python train.py --encoder_arch="vit" --model="masked image model" --dataset="rendered roads seen from a driver's seat, with toy cars, trees and houses" --train_examples=145000 --image_size=48 --crop_scale_min=0.8 --horizontal_flip=false --color_jitter=0.2 --method="mae" --mask_ratio=0.6 --loss="mse" --encoder_norm="layernorm" --encoder_norm_position="pre" --encoder_activation="gelu_tanh" --encoder_mlp_ratio=6 --encoder_head_dim=32 --encoder_fused_qkv=false --encoder_bias="all" --encoder_qk_norm=false --encoder_layer_scale_init=0.1 --encoder_parallel_block=false --encoder_inner_norm=true --encoder_moe="top_k" --encoder_num_experts=16 --encoder_moe_every=2 --encoder_expert_mlp_ratio=0.5 --encoder_experts_per_token=1 --encoder_shared_expert=false --encoder_patch_size=[6, 6] --encoder_layers=6 --encoder_width=320 --encoder_positions="learned" --decoder_width=192 --norm_pix_loss=false --decoder_layers=3 --residual_init="none" --optimizer="muon" --muon_scale="match_rms_adamw" --lr=0.0041 --momentum=0.95 --nesterov=false --orthogonalizer="newton_schulz_5" --adamw_lr_other_params=0.0023 --steps=7700 --batch_size=256 --epochs=13.6 --lr_schedule="wsd" --decay_fraction=0.2 --final_lr_fraction=0.01 --warmup_steps=1540 --weight_decay=0.08 --adamw_weight_decay_other_params=0.05
Rows from block 0 of the decoder, named by matrix and row number. Rows with one number belong to one neuron. Each number is 200 + 30 x the weight over its row's rms, rounded and kept within 0 to 999. All counts start at 0. After the name is the row's rms in percent of the matrix's.
# fc1: MLP up (decoder.0.mlp.fc1.weight, 1152x192), inputs 0-95
# fc2: MLP down (decoder.0.mlp.fc2.weight, 192x1152, transposed), outputs 0-95
fc1.316,111,142,204,265,216,160,196,214,226,158,178,216,191,226,201,166,159,178,157,261,206,183,243,209,193,161,160,200,249,185,228,234,207,204,150,190,219,152,220,234,210,197,192,146,174,148,158,214,219,273,206,242,176,280,212,185,223,219,196,191,256,215,149,193,195,192,221,218,244,209,216,197,199,233,149,194,228,145,179,227,168,169,165,198,188,221,179,185,164,211,164,161,246,212,169,186,137
fc2.316,121,166,219,173,172,205,177,147,155,217,131,232,161,208,171,223,181,196,188,152,206,213,190,167,260,225,230,248,210,247,207,187,164,205,201,213,183,218,259,237,199,217,213,231,171,236,200,159,263,212,192,170,216,194,157,213,215,150,261,199,193,186,223,188,220,211,247,197,132,219,187,192,170,209,157,198,165,218,186,182,239,182,267,228,155,193,213,191,174,243,190,223,185,263,238,132,220
fc1.317,014,186,242,204,199,237,212,224,269,178,205,165,146,166,227,223,218,219,194,212,187,204,171,149,224,195,234,211,209,196,185,195,221,215,191,248,220,277,240,209,202,187,192,192,225,234,236,213,188,271,217,177,212,156,229,224,192,227,197,180,188,184,172,182,218,191,234,225,213,237,223,227,236,127,169,209,170,222,148,185,248,151,154,170,165,196,251,213,203,240,145,177,204,211,149,224,207
fc2.317,015,224,141,178,209,204,208,208,179,201,189,208,240,192,227,183,144,207,221,213,183,199,234,221,204,191,143,220,191,192,235,185,162,203,224,165,205,243,151,249,171,198,212,186,212,173,134,225,222,210,206,219,153,218,132,171,176,209,218,183,212,201,224,200,160,227,156,185,166,132,171,165,169,234,196,223,171,200,204,200,206,214,225,171,206,193,155,235,211,222,216,221,168,171,218,191,197
fc1.318,110,201,193,165,199,229,200,208,239,147,135,200,176,222,177,194,216,181,216,225,176,176,179,223,248,228,197,178,185,223,194,182,250,201,154,169,212,207,178,200,207,247,166,155,194,220,207,229,180,174,251,214,157,198,141,203,210,142,210,260,232,198,163,196,166,230,194,212,258,195,240,179,193,165,231,215,195,187,213,207,232,195,154,166,150,182,155,200,224,216,168,197,202,212,210,204,207
fc2.318,107,198,237,237,251,189,199,235,237,214,242,215,140,221,161,210,203,230,197,235,173,222,217,209,202,173,218,245,182,144,199,204,191,210,200,210,172,157,301,190,229,190,205,210,236,226,196,185,176,219,204,206,180,205,202,210,223,250,185,214,176,223,165,154,184,181,182,201,176,217,209,187,124,154,236,179,164,222,194,236,231,173,190,215,206,169,150,169,243,238,189,189,158,219,213,144,202
fc1.319,027,190,193,185,203,235,254,201,178,227,201,204,167,204,214,170,195,184,180,219,230,210,207,225,212,138,198,213,257,281,188,210,212,241,207,196,237,226,167,249,183,182,173,208,152,229,169,167,166,133,216,214,252,136,224,219,215,185,158,197,188,202,205,168,170,208,205,252,165,209,243,233,181,164,216,167,189,209,196,240,196,193,214,159,213,241,144,182,205,172,218,234,246,182,146,197,202
fc2.319,025,230,145,246,202,199,191,198,192,225,175,210,200,217,203,172,235,237,211,201,151,186,185,221,240,203,203,226,192,167,228,193,140,157,188,169,153,207,199,221,177,232,209,184,189,217,174,212,205,164,156,183,139,247,138,178,178,238,245,202,222,187,244,217,201,221,151,221,220,132,151,152,183,191,223,255,223,198,226,171,207,218,188,224,200,169,158,203,168,194,149,177,200,186,229,185,205
fc1.320,061,175,225,185,207,222,235,228,168,184,225,232,167,227,167,188,268,210,237,193,121,180,161,231,255,190,201,183,216,234,174,186,201,169,160,214,170,177,209,210,211,209,225,148,162,196,135,254,248,200,216,232,179,178,200,202,230,204,172,163,215,223,198,161,173,188,141,211,190,198,170,188,162,267,218,238,256,256,159,191,197,200,202,178,205,201,188,208,205,205,243,204,178,153,186,218,218
fc2.320,043,209,170,241,178,174,203,222,268,237,183,104,213,226,193,224,138,219,194,173,222,206,205,179,231,157,233,194,172,185,205,195,185,172,199,185,165,193,193,215,222,196,194,257,258,252,189,199,191,185,168,212,137,231,212,173,161,186,207,225,191,200,208,217,168,237,228,205,220,138,249,207,164,222,243,193,170,233,211,154,208,171,150,184,219,200,199,158,172,213,156,221,202,202,223,177,179
fc1.321,130,205,193,193,248,248,258,210,219,170,180,161,162,212,212,204,190,197,230,195,258,239,178,195,206,168,127,210,182,178,193,204,232,204,197,202,130,227,192,239,233,235,174,200,186,186,212,187,179,217,236,191,222,227,170,221,187,180,228,184,204,172,180,183,212,193,197,208,239,191,232,184,193,249,169,240,228,190,238,178,188,176,200,197,222,164,215,255,191,147,231,175,208,254,221,209,223
fc2.321,131,177,154,159,222,222,235,258,200,203,209,250,185,192,276,181,250,229,185,202,166,290,215,232,209,150,217,218,180,144,165,215,204,185,187,235,183,183,175,204,212,197,196,214,194,183,247,182,194,180,150,224,209,173,134,202,202,156,201,217,124,115,213,221,199,186,182,213,167,192,210,226,168,216,180,189,199,210,202,161,210,148,205,194,198,158,215,197,187,140,238,173,211,209,234,208,248
fc1.322,105,207,231,215,257,179,239,284,189,236,200,198,183,179,212,255,179,178,222,169,241,196,175,179,202,171,161,192,188,188,160,220,109,175,187,221,151,228,146,218,184,250,238,197,219,244,189,196,179,179,200,235,180,201,182,182,162,184,208,160,195,227,168,165,204,193,163,167,230,201,236,206,247,207,175,207,204,244,204,214,191,200,236,187,170,246,182,206,152,209,185,233,202,174,196,222,189
fc2.322,089,184,167,242,209,171,212,220,220,167,188,202,246,171,211,192,150,237,181,185,209,241,248,189,167,204,197,188,151,217,223,191,214,185,206,169,224,190,143,214,188,210,199,148,175,167,183,188,177,188,236,217,199,246,136,206,197,182,141,202,209,223,279,194,211,200,208,225,157,195,149,194,205,172,159,163,234,236,185,222,157,185,265,159,202,190,245,193,195,218,192,192,259,233,233,194,203
fc1.323,103,154,218,202,203,175,233,188,152,163,232,181,172,147,165,149,276,240,210,177,206,158,195,208,190,188,193,177,80,181,213,173,233,188,260,250,190,219,243,217,257,174,176,152,183,227,182,211,225,209,245,220,176,237,213,154,186,214,231,178,194,141,215,163,169,213,176,199,184,201,193,160,199,214,237,231,225,227,223,177,191,211,204,216,189,222,201,187,196,196,205,250,219,198,218,175,243
fc2.323,070,192,169,194,174,209,139,224,194,178,152,182,186,242,254,233,166,158,235,218,182,179,146,187,195,250,177,217,231,238,248,240,161,234,185,229,221,194,181,184,192,201,197,185,191,191,207,191,242,240,186,193,184,190,224,182,177,233,210,224,191,263,217,230,169,159,191,191,222,202,137,240,223,175,217,210,212,187,223,216,238,201,238,226,152,182,222,219,207,233,194,177,216,204,187,151,177
fc1.324,113,267,148,266,234,196,191,238,212,239,157,180,216,168,181,195,217,221,281,165,183,193,188,214,208,171,204,208,182,148,242,183,209,162,186,184,188,175,182,189,205,246,206,208,214,177,166,142,200,206,156,230,186,206,181,216,192,174,188,175,209,164,232,226,224,224,171,233,192,178,183,154,196,217,168,252,237,235,257,193,178,185,169,223,169,211,281,181,288,206,245,191,143,186,244,200,196
fc2.324,105,211,186,228,195,186,213,165,188,186,184,275,199,163,222,244,172,255,182,219,165,201,182,217,238,175,194,140,209,196,168,196,179,253,231,234,198,208,222,196,183,236,261,235,239,151,195,147,231,199,214,183,162,162,149,186,185,184,238,191,179,231,172,213,166,212,225,215,165,206,238,249,209,181,193,147,192,190,206,188,118,219,197,206,211,253,215,227,187,252,248,154,237,193,175,179,252
fc1.325,099,183,213,227,185,205,193,167,246,209,138,160,185,210,189,169,163,188,225,195,180,181,204,210,167,218,235,206,205,179,164,167,197,190,238,198,193,183,163,239,254,187,245,207,217,151,153,190,169,233,191,255,180,262,203,184,200,195,200,144,222,202,227,244,160,179,188,160,241,168,230,226,206,188,238,205,234,166,215,208,190,156,198,213,220,191,152,170,165,221,213,200,214,212,204,264,171
fc2.325,094,199,210,204,189,257,148,211,198,185,185,176,198,173,182,167,223,193,138,222,209,163,188,189,224,171,212,212,163,175,234,217,162,168,138,218,216,204,220,219,189,198,189,242,184,196,250,199,176,216,222,229,199,199,250,182,232,233,192,171,195,171,187,183,206,127,222,213,185,148,213,145,135,206,227,232,187,180,159,210,237,238,214,169,219,217,225,182,258,158,247,186,208,204,170,209,153
fc1.326,117,202,219,154,179,199,246,246,224,174,205,162,269,223,203,235,249,191,177,189,210,220,171,239,244,193,178,173,224,203,228,206,188,185,184,230,211,155,193,243,179,248,154,208,223,193,165,215,185,250,229,216,206,185,199,198,237,165,192,204,179,211,212,246,134,195,167,224,153,241,277,211,297,172,192,165,176,232,233,183,234,199,251,174,110,152,213,182,204,182,217,194,227,168,196,168,180
fc2.326,118,194,208,229,256,193,194,187,174,222,186,232,150,211,142,153,181,197,217,182,183,147,157,252,182,228,166,247,250,195,235,225,224,245,218,171,144,166,230,176,194,199,145,160,223,230,188,212,176,202,197,211,218,162,198,116,226,197,183,158,179,209,187,221,246,206,212,159,185,177,211,209,171,166,185,183,242,192,201,196,210,205,209,193,223,189,212,245,249,210,211,225,263,218,180,216,176
fc1.327,082,185,218,201,192,159,223,178,162,185,249,222,137,179,191,224,204,229,192,236,243,186,211,185,202,161,262,132,176,185,185,219,194,159,270,186,161,222,194,211,172,208,146,229,172,178,189,179,198,185,228,248,175,227,159,244,236,194,172,215,190,232,190,213,220,245,189,198,210,202,177,211,215,213,209,236,231,228,145,177,212,233,235,208,192,198,154,141,206,218,228,230,196,188,193,196,133
fc2.327,072,214,194,181,202,190,215,178,229,129,169,198,268,183,164,194,236,150,243,248,174,243,186,227,188,172,195,292,146,171,207,156,159,181,242,192,242,172,187,209,233,208,229,217,134,186,179,207,212,188,194,217,210,221,157,199,231,217,237,196,179,195,165,161,191,230,150,242,208,213,208,153,208,229,229,183,171,175,181,203,225,187,194,161,206,209,174,194,191,233,175,170,263,157,198,229,198
fc1.328,112,184,165,222,209,198,133,233,175,217,210,223,191,190,200,209,211,154,215,232,198,214,184,183,207,152,173,237,206,130,160,188,192,185,206,206,192,236,207,248,181,187,212,169,240,142,186,216,159,181,221,213,152,207,183,217,195,162,184,189,251,156,225,184,135,247,196,246,217,189,195,220,219,160,203,150,221,237,175,220,172,197,166,174,199,155,150,233,175,236,196,231,151,176,153,240,158
fc2.328,099,184,164,166,241,235,225,204,228,245,169,205,234,218,205,211,139,181,214,120,239,185,210,208,153,192,154,173,214,184,204,218,194,262,174,190,200,238,160,222,180,211,141,153,165,194,199,162,174,229,247,216,204,189,196,258,208,188,243,191,227,163,206,172,190,207,212,225,219,187,182,203,190,154,206,266,221,178,194,227,235,207,178,206,175,192,231,177,154,219,174,136,178,194,188,226,192
fc1.329,062,238,192,150,209,166,258,225,211,188,197,209,237,214,201,195,151,280,164,171,146,142,193,256,221,192,200,182,145,202,164,271,201,228,190,253,254,174,221,198,204,234,155,214,154,202,254,149,199,234,189,169,202,170,228,197,262,193,207,215,220,223,194,209,141,212,175,221,199,169,164,199,196,155,212,196,206,192,218,211,213,203,206,213,246,223,187,241,211,184,202,221,205,166,215,219,190
fc2.329,052,189,181,184,222,177,265,220,173,201,177,168,216,158,184,221,217,239,209,196,242,208,201,210,208,201,181,209,226,233,267,141,225,190,252,166,150,218,192,264,194,169,155,194,265,149,206,149,266,192,250,230,163,171,187,189,209,187,238,241,143,231,266,151,231,217,189,198,201,192,196,179,219,162,231,215,214,258,179,242,164,189,216,212,188,185,196,205,188,211,186,211,186,227,214,191,150
fc1.330,137,212,157,197,174,213,189,155,218,180,194,209,227,190,194,173,256,162,255,185,207,188,177,163,255,169,162,198,189,190,194,259,241,201,221,174,228,217,179,227,137,196,193,103,232,188,135,198,219,180,214,196,244,182,220,223,217,158,180,188,199,238,262,175,186,172,207,201,182,236,172,226,179,222,144,223,176,194,234,224,215,224,145,196,182,194,252,190,211,150,200,173,219,205,191,183,152
fc2.330,119,196,187,204,155,212,242,199,255,216,213,182,216,178,210,170,225,189,182,228,147,173,214,217,215,202,205,193,275,167,221,192,192,161,166,210,194,211,263,207,189,181,219,173,238,176,186,201,202,195,183,229,210,209,218,202,160,148,160,205,125,190,216,193,191,261,262,211,216,155,186,221,160,218,155,200,159,264,182,185,227,262,135,248,150,231,164,194,154,167,187,276,145,164,166,223,181
fc1.331,092,219,214,224,165,230,198,173,207,193,209,192,194,219,230,199,219,205,232,200,223,177,202,221,202,192,134,227,216,234,202,188,237,208,172,231,208,178,214,223,193,185,170,218,198,198,210,211,170,176,211,127,219,188,123,227,265,232,157,207,222,146,132,211,182,192,188,177,196,173,215,194,210,209,142,182,154,131,223,196,199,228,214,229,245,210,255,224,161,178,181,227,248,183,231,208,212
fc2.331,085,194,245,188,191,196,193,240,199,226,169,193,185,186,203,235,169,188,195,167,212,221,247,140,219,226,198,186,229,180,183,227,231,228,216,198,150,179,168,188,185,144,194,261,152,185,225,190,161,181,210,181,273,226,235,205,162,214,198,149,152,219,215,206,198,210,193,236,203,200,217,184,219,179,170,220,240,223,163,179,206,145,222,128,213,209,135,250,223,195,201,194,196,200,236,233,250
fc1.332,125,59,180,246,208,219,226,213,156,189,198,204,166,180,211,223,187,176,205,232,214,203,200,219,188,189,157,256,187,243,206,145,147,198,187,191,197,161,238,223,198,214,152,154,198,193,182,181,230,349,179,202,190,219,233,187,206,138,203,247,253,161,156,217,199,186,177,188,210,219,198,138,227,185,197,166,196,158,254,196,158,218,215,225,185,211,159,162,190,165,197,206,210,190,206,167,227
fc2.332,150,258,187,163,207,175,223,191,224,182,194,269,191,205,252,210,224,211,246,199,207,147,172,188,135,205,153,154,147,182,231,229,143,190,201,234,204,145,169,195,230,223,202,207,252,259,212,190,143,217,184,163,207,206,197,208,204,250,161,199,217,223,209,144,225,242,211,209,220,193,216,174,182,175,179,234,210,257,164,215,171,209,179,208,244,165,214,257,202,208,174,206,199,166,202,180,156
fc1.333,116,152,188,200,206,180,153,200,184,195,184,241,189,208,209,182,162,183,168,195,192,194,188,163,221,203,270,207,174,167,186,171,185,173,175,204,188,177,187,179,223,189,233,178,207,144,193,219,198,221,209,233,191,190,266,147,171,227,192,174,205,202,229,173,198,218,209,233,256,224,174,142,201,232,210,194,226,208,206,212,216,139,232,190,152,170,215,273,201,206,217,216,200,214,161,209,231
fc2.333,100,172,187,174,233,158,196,224,158,172,204,186,189,206,199,203,243,211,192,221,225,198,166,241,205,167,186,170,255,226,209,148,237,194,237,167,215,195,241,178,190,255,213,229,194,223,222,196,261,220,176,172,200,165,197,174,217,232,213,145,180,191,217,229,179,246,208,167,212,189,202,209,174,169,225,141,212,123,174,166,175,233,210,212,214,181,151,141,157,194,235,202,226,201,193,266,192
fc1.334,114,175,192,241,202,188,171,158,211,174,220,213,219,219,267,266,224,240,188,189,215,158,253,173,247,172,216,158,230,206,205,235,189,225,218,207,192,223,164,230,171,185,172,214,189,188,123,183,143,232,231,211,229,211,202,161,194,227,169,238,196,203,131,203,184,177,184,231,202,210,198,151,180,165,193,191,163,221,179,168,207,245,176,240,177,161,212,218,201,215,282,225,153,228,179,175,183
fc2.334,101,181,163,226,219,255,211,228,267,237,196,228,223,161,213,196,187,218,213,243,170,212,183,178,215,183,169,265,175,229,204,171,231,191,222,215,194,179,172,172,226,217,240,175,178,195,152,202,154,197,266,146,199,212,216,180,207,160,169,227,200,207,179,171,245,220,163,179,169,156,214,235,193,213,250,176,218,211,188,212,274,188,258,178,213,184,183,215,227,218,207,164,201,195,143,152,196
fc1.335,070,196,150,184,195,267,208,213,200,212,218,158,209,210,193,175,222,216,164,191,152,216,199,171,238,193,188,215,240,247,128,215,222,303,187,240,249,199,208,216,245,199,226,196,140,210,230,153,207,171,224,239,236,184,160,263,232,178,171,219,244,146,179,182,203,179,234,212,176,128,209,202,213,154,244,179,248,149,177,212,236,211,246,187,234,201,222,242,178,178,215,225,187,177,194,154,203
fc2.335,056,193,229,242,251,153,158,195,206,186,229,254,178,229,207,233,224,248,159,163,246,225,241,174,142,172,259,189,248,177,201,213,204,214,198,185,154,204,227,170,153,218,205,241,261,182,242,206,188,189,234,196,192,204,222,254,203,183,223,221,144,186,207,187,197,238,172,169,212,177,154,132,212,198,212,186,193,170,197,190,190,149,187,240,163,102,186,149,169,198,172,252,175,189,177,148,189
fc1.336,070,195,214,227,189,170,181,169,207,189,176,221,229,164,207,184,213,188,204,189,172,186,201,198,221,239,177,191,233,232,199,190,209,219,166,234,157,170,219,215,238,220,180,153,240,218,220,195,190,215,207,183,221,213,135,232,231,172,146,207,189,176,200,257,165,266,176,240,215,149,238,164,181,211,205,201,252,224,215,195,223,242,206,191,274,152,207,202,226,196,194,217,215,232,216,185,238
fc2.336,051,207,189,220,201,193,207,175,259,234,241,200,186,203,187,211,166,236,159,173,222,226,201,180,157,170,280,226,184,183,187,196,207,153,233,180,213,167,203,227,149,163,208,257,221,148,160,245,170,207,248,181,281,202,217,269,208,254,245,152,213,194,194,201,228,223,229,176,215,205,208,161,192,226,143,161,216,187,174,192,180,143,203,192,203,202,159,171,204,183,208,189,169,217,180,220,213
fc1.337,125,152,169,170,263,210,221,179,224,223,246,138,222,168,243,201,197,164,235,236,144,189,185,210,216,219,193,241,203,210,195,210,204,220,171,210,192,159,240,180,186,230,195,208,211,170,136,223,216,370,184,140,167,201,221,208,200,186,194,175,235,184,217,193,218,181,171,228,218,233,197,131,184,236,203,254,166,197,172,230,156,167,218,206,217,224,170,155,189,201,196,174,188,193,200,196,151
fc2.337,123,234,143,154,151,203,196,202,152,169,227,149,189,211,183,218,224,162,180,198,215,169,186,178,182,171,240,204,215,186,158,258,162,190,180,182,192,263,179,214,207,192,172,162,173,235,243,154,168,255,192,142,234,166,229,178,177,203,192,159,230,232,187,154,185,179,219,163,194,203,191,220,209,208,200,149,198,216,222,234,191,233,202,229,170,244,197,199,196,208,193,205,194,214,215,198,223
fc1.338,084,247,233,236,196,244,204,206,183,181,169,191,209,199,154,212,170,228,210,148,207,189,232,170,189,258,198,204,180,168,222,212,196,238,205,200,197,174,271,257,204,214,159,240,200,121,199,186,264,157,142,192,201,165,181,174,159,194,216,188,210,199,204,217,172,190,188,235,236,184,184,207,211,168,127,220,180,223,214,192,235,199,238,222,165,136,211,158,214,168,212,182,190,217,197,182,159
fc2.338,079,246,207,179,220,182,190,139,182,230,199,175,173,178,282,226,184,212,206,184,201,253,193,221,215,222,159,142,193,187,160,247,168,193,167,135,226,228,138,164,176,214,196,210,213,244,242,214,208,182,226,179,206,200,225,172,225,163,182,191,198,182,184,199,252,260,222,213,216,262,240,253,190,211,247,188,201,200,173,217,196,158,170,166,206,238,228,199,172,207,220,254,198,186,156,208,181
fc1.339,093,227,197,227,217,221,183,239,190,153,192,219,232,210,149,133,231,232,173,233,157,262,150,170,193,234,205,213,175,235,184,236,192,200,190,235,244,196,184,193,170,138,197,178,226,155,145,227,196,216,167,197,203,227,212,149,204,190,225,182,155,226,173,172,204,227,184,179,195,211,236,215,152,216,164,189,238,244,169,224,245,166,207,162,216,175,208,172,156,233,181,179,200,201,231,204,226
fc2.339,095,176,201,221,180,192,165,234,200,200,229,203,209,160,228,206,188,210,228,171,155,125,178,157,195,241,211,199,200,154,204,221,226,114,241,140,175,201,182,159,189,172,162,183,159,268,184,189,166,180,222,173,209,164,260,210,222,215,192,260,219,231,242,148,182,162,239,182,264,197,196,222,217,187,185,210,170,193,197,206,190,183,151,222,245,289,211,207,193,201,187,175,202,252,137,214,227
fc1.340,178,178,204,169,224,231,236,204,186,190,207,169,191,210,202,219,211,179,149,231,187,205,210,224,175,237,176,189,188,190,215,195,165,190,196,201,234,218,164,193,208,227,216,259,238,223,185,127,230,247,212,185,219,207,204,188,170,215,217,244,268,199,210,211,221,198,212,205,224,219,188,219,197,175,138,227,242,154,211,158,216,234,188,153,217,182,181,184,141,182,156,135,216,151,134,212,192
fc2.340,172,185,234,163,228,216,243,192,169,185,224,177,250,224,184,211,212,177,140,186,216,179,211,195,206,216,199,197,244,201,180,205,196,174,224,182,214,186,157,132,211,240,201,233,185,191,232,194,156,205,264,179,206,182,198,194,189,240,212,240,265,209,201,230,202,171,279,191,245,203,142,218,202,170,162,211,204,175,158,195,200,193,195,155,190,194,176,208,163,211,163,186,214,181,188,146,179
fc1.341,093,245,156,174,187,226,228,152,202,204,165,197,168,251,228,234,251,224,202,199,199,183,174,182,220,199,212,158,225,240,193,223,146,215,157,169,248,176,258,212,192,178,175,202,160,228,200,261,253,189,222,195,199,214,156,191,229,176,140,139,228,194,156,172,202,180,180,205,239,233,179,176,167,126,254,138,275,208,227,189,186,218,237,220,207,203,181,246,197,230,220,183,204,181,164,149,174
fc2.341,097,219,241,204,159,223,184,218,209,161,258,187,197,188,143,201,162,223,230,255,186,254,200,210,189,234,149,219,169,245,194,202,191,180,243,178,185,183,174,170,218,227,173,230,236,249,126,183,204,205,210,170,229,175,243,204,214,203,214,208,206,200,191,155,199,274,190,218,218,180,236,225,211,192,188,173,209,201,209,173,182,173,198,154,268,176,157,242,197,158,159,181,287,211,205,234,196
fc1.342,111,213,184,108,221,194,180,191,280,225,220,197,173,188,230,244,223,194,204,220,287,201,160,192,211,127,203,173,127,197,201,193,194,143,202,220,183,232,170,182,237,192,224,231,219,213,173,211,225,192,206,202,234,180,200,171,214,219,229,189,161,230,201,162,184,216,205,154,198,190,246,181,178,165,248,247,207,197,177,161,191,172,154,247,246,182,193,182,183,226,183,207,156,217,185,266,184
fc2.342,105,207,209,189,239,186,149,215,194,184,215,185,227,188,153,217,217,202,212,218,231,192,252,203,207,146,197,211,201,182,148,144,223,174,149,181,236,231,236,210,260,214,218,188,180,193,193,143,225,182,173,210,210,187,145,194,191,194,183,229,203,171,185,174,196,172,156,181,154,235,182,181,167,175,211,216,102,137,198,218,160,169,229,149,197,153,207,162,241,215,201,215,216,179,216,189,207
fc1.343,127,133,195,166,200,204,194,204,193,234,200,162,160,126,213,219,176,204,187,233,156,196,174,210,200,242,157,167,203,200,182,181,200,216,243,240,181,155,167,233,210,183,189,221,194,146,224,213,213,218,188,224,202,237,166,205,163,153,233,218,224,169,216,232,160,219,190,230,194,221,137,153,169,251,219,191,175,245,143,218,202,228,167,191,205,233,241,182,232,195,197,206,159,202,284,179,177
fc2.343,129,193,208,164,149,204,226,166,250,188,177,190,184,230,241,146,250,166,201,216,228,216,163,147,146,257,216,168,170,133,198,236,186,199,172,251,187,218,162,224,161,172,165,142,175,229,226,221,171,195,198,200,233,177,166,218,253,243,230,154,177,252,178,137,183,164,208,152,162,192,242,207,202,191,187,180,239,203,260,176,254,219,219,216,203,260,172,209,257,207,189,236,205,196,215,193,233
fc1.344,086,202,234,269,178,191,187,223,189,169,195,216,212,174,168,191,211,186,138,186,222,199,212,190,186,219,170,161,163,211,232,205,218,226,192,258,187,181,221,210,232,126,199,204,208,163,232,237,216,167,191,186,222,201,262,149,290,193,191,226,205,201,260,180,180,154,211,213,222,226,197,226,215,185,200,152,211,215,202,174,169,186,170,195,200,189,208,213,182,167,169,222,179,161,210,222,221
fc2.344,105,202,208,193,206,211,216,207,205,199,196,220,146,238,216,174,165,192,209,174,186,234,276,212,199,191,234,241,257,236,175,197,155,216,190,238,226,237,167,186,233,269,205,172,216,192,199,153,206,191,181,218,246,230,204,210,181,198,200,161,181,203,119,179,225,204,153,223,187,232,219,252,183,241,250,269,189,196,186,229,218,249,176,161,193,266,194,189,211,249,210,204,200,190,146,208,218
fc1.345,056,265,157,190,230,215,152,208,224,194,207,242,211,179,250,195,256,199,194,228,272,195,135,235,202,159,162,240,225,222,223,192,147,198,169,170,228,252,166,207,192,183,202,165,190,208,132,176,193,234,221,114,228,170,248,244,187,207,218,195,217,230,183,205,166,193,215,153,247,149,207,172,206,182,193,197,205,176,228,176,195,186,167,154,204,227,185,147,215,193,176,211,206,173,218,192,204
fc2.345,045,251,260,192,160,199,211,204,170,181,208,193,174,151,176,201,173,187,180,211,174,169,205,200,201,220,223,193,196,189,275,248,241,172,207,140,217,173,184,209,218,215,238,197,213,261,198,240,204,194,240,205,177,207,137,215,201,197,224,182,205,217,175,231,206,230,216,223,177,184,232,204,188,219,193,221,156,139,231,216,204,208,265,222,139,158,186,216,198,208,202,180,157,208,230,176,171
fc1.346,102,199,212,268,172,199,178,161,234,146,205,132,227,190,211,218,209,195,161,193,183,179,229,148,209,219,142,246,210,210,216,210,196,170,212,282,180,183,162,180,178,243,199,169,238,137,211,199,153,237,227,202,225,188,130,195,217,164,239,188,238,251,207,236,224,245,144,216,204,213,123,220,171,186,158,194,223,207,205,180,218,178,218,195,216,178,210,205,206,199,202,241,182,226,226,201,224
fc2.346,082,205,196,200,269,235,156,156,207,255,193,191,218,204,235,168,225,183,200,211,190,193,237,210,195,233,185,192,212,161,294,175,218,203,209,148,184,187,237,170,231,188,153,120,258,211,223,219,146,156,190,206,190,202,166,224,251,197,237,246,211,244,179,236,163,187,182,172,167,168,250,254,203,214,174,236,204,168,211,215,189,211,163,196,245,234,224,190,187,153,171,182,211,201,221,165,196
fc1.347,100,201,139,203,179,203,200,183,159,205,203,205,208,172,156,183,190,133,179,212,195,170,236,131,208,201,182,230,248,164,178,189,218,182,224,227,187,172,209,227,199,210,174,191,192,198,214,214,206,193,213,174,183,213,188,217,184,197,275,279,220,222,206,271,212,282,169,204,223,179,203,179,216,141,224,211,172,233,185,217,209,228,179,120,185,230,246,164,233,165,171,160,202,239,165,153,224
fc2.347,107,177,202,250,210,203,236,164,237,196,196,280,179,226,202,141,242,245,207,196,144,220,222,203,225,231,197,201,217,189,159,198,261,248,248,186,137,176,231,233,177,227,174,164,188,171,189,223,238,203,247,212,174,143,245,190,235,226,219,199,203,178,240,247,191,180,169,238,156,188,218,192,175,170,234,201,192,205,192,184,184,180,218,174,197,180,166,197,220,225,178,227,239,225,167,188,162
fc1.348,095,182,207,192,199,167,237,211,185,220,251,204,199,183,206,197,203,197,192,211,187,162,196,218,255,173,233,166,240,167,176,195,227,193,206,173,243,190,150,254,211,222,159,163,205,159,213,272,208,225,219,215,247,187,180,211,227,195,162,172,202,233,208,183,157,183,209,195,211,242,225,191,201,184,188,169,193,187,249,168,212,179,226,201,220,220,260,221,167,197,190,213,255,233,204,206,185
fc2.348,091,199,176,184,179,195,143,193,188,203,161,249,186,182,190,230,167,176,217,140,215,187,188,189,204,194,144,201,241,238,217,125,164,231,204,237,159,209,270,180,238,268,208,213,223,225,176,184,197,223,177,178,180,169,203,220,108,206,182,168,212,213,172,216,234,209,210,215,220,164,246,210,238,225,147,246,216,210,151,152,226,184,196,173,208,215,200,240,231,153,195,204,245,185,204,186,132
fc1.349,121,211,194,203,210,230,163,217,211,194,211,223,167,212,182,207,130,193,259,236,247,244,187,181,222,181,246,192,205,189,244,135,245,212,227,241,231,236,182,244,159,184,145,249,179,178,226,176,193,205,207,197,210,221,254,183,240,203,202,228,221,167,238,205,146,176,169,188,151,196,220,181,183,202,226,235,223,198,153,189,190,180,182,205,268,206,202,218,216,195,158,198,191,204,173,268,179
fc2.349,122,200,235,173,213,202,236,148,170,164,198,187,164,172,223,194,155,206,190,212,190,208,184,183,212,198,150,227,196,253,223,212,114,231,174,174,255,136,161,205,236,226,235,255,189,234,199,180,188,197,185,179,197,176,173,154,228,190,190,232,177,235,218,198,215,153,184,157,248,204,180,231,194,191,204,141,150,236,238,225,197,239,244,214,196,234,179,272,204,233,204,215,248,245,195,226,237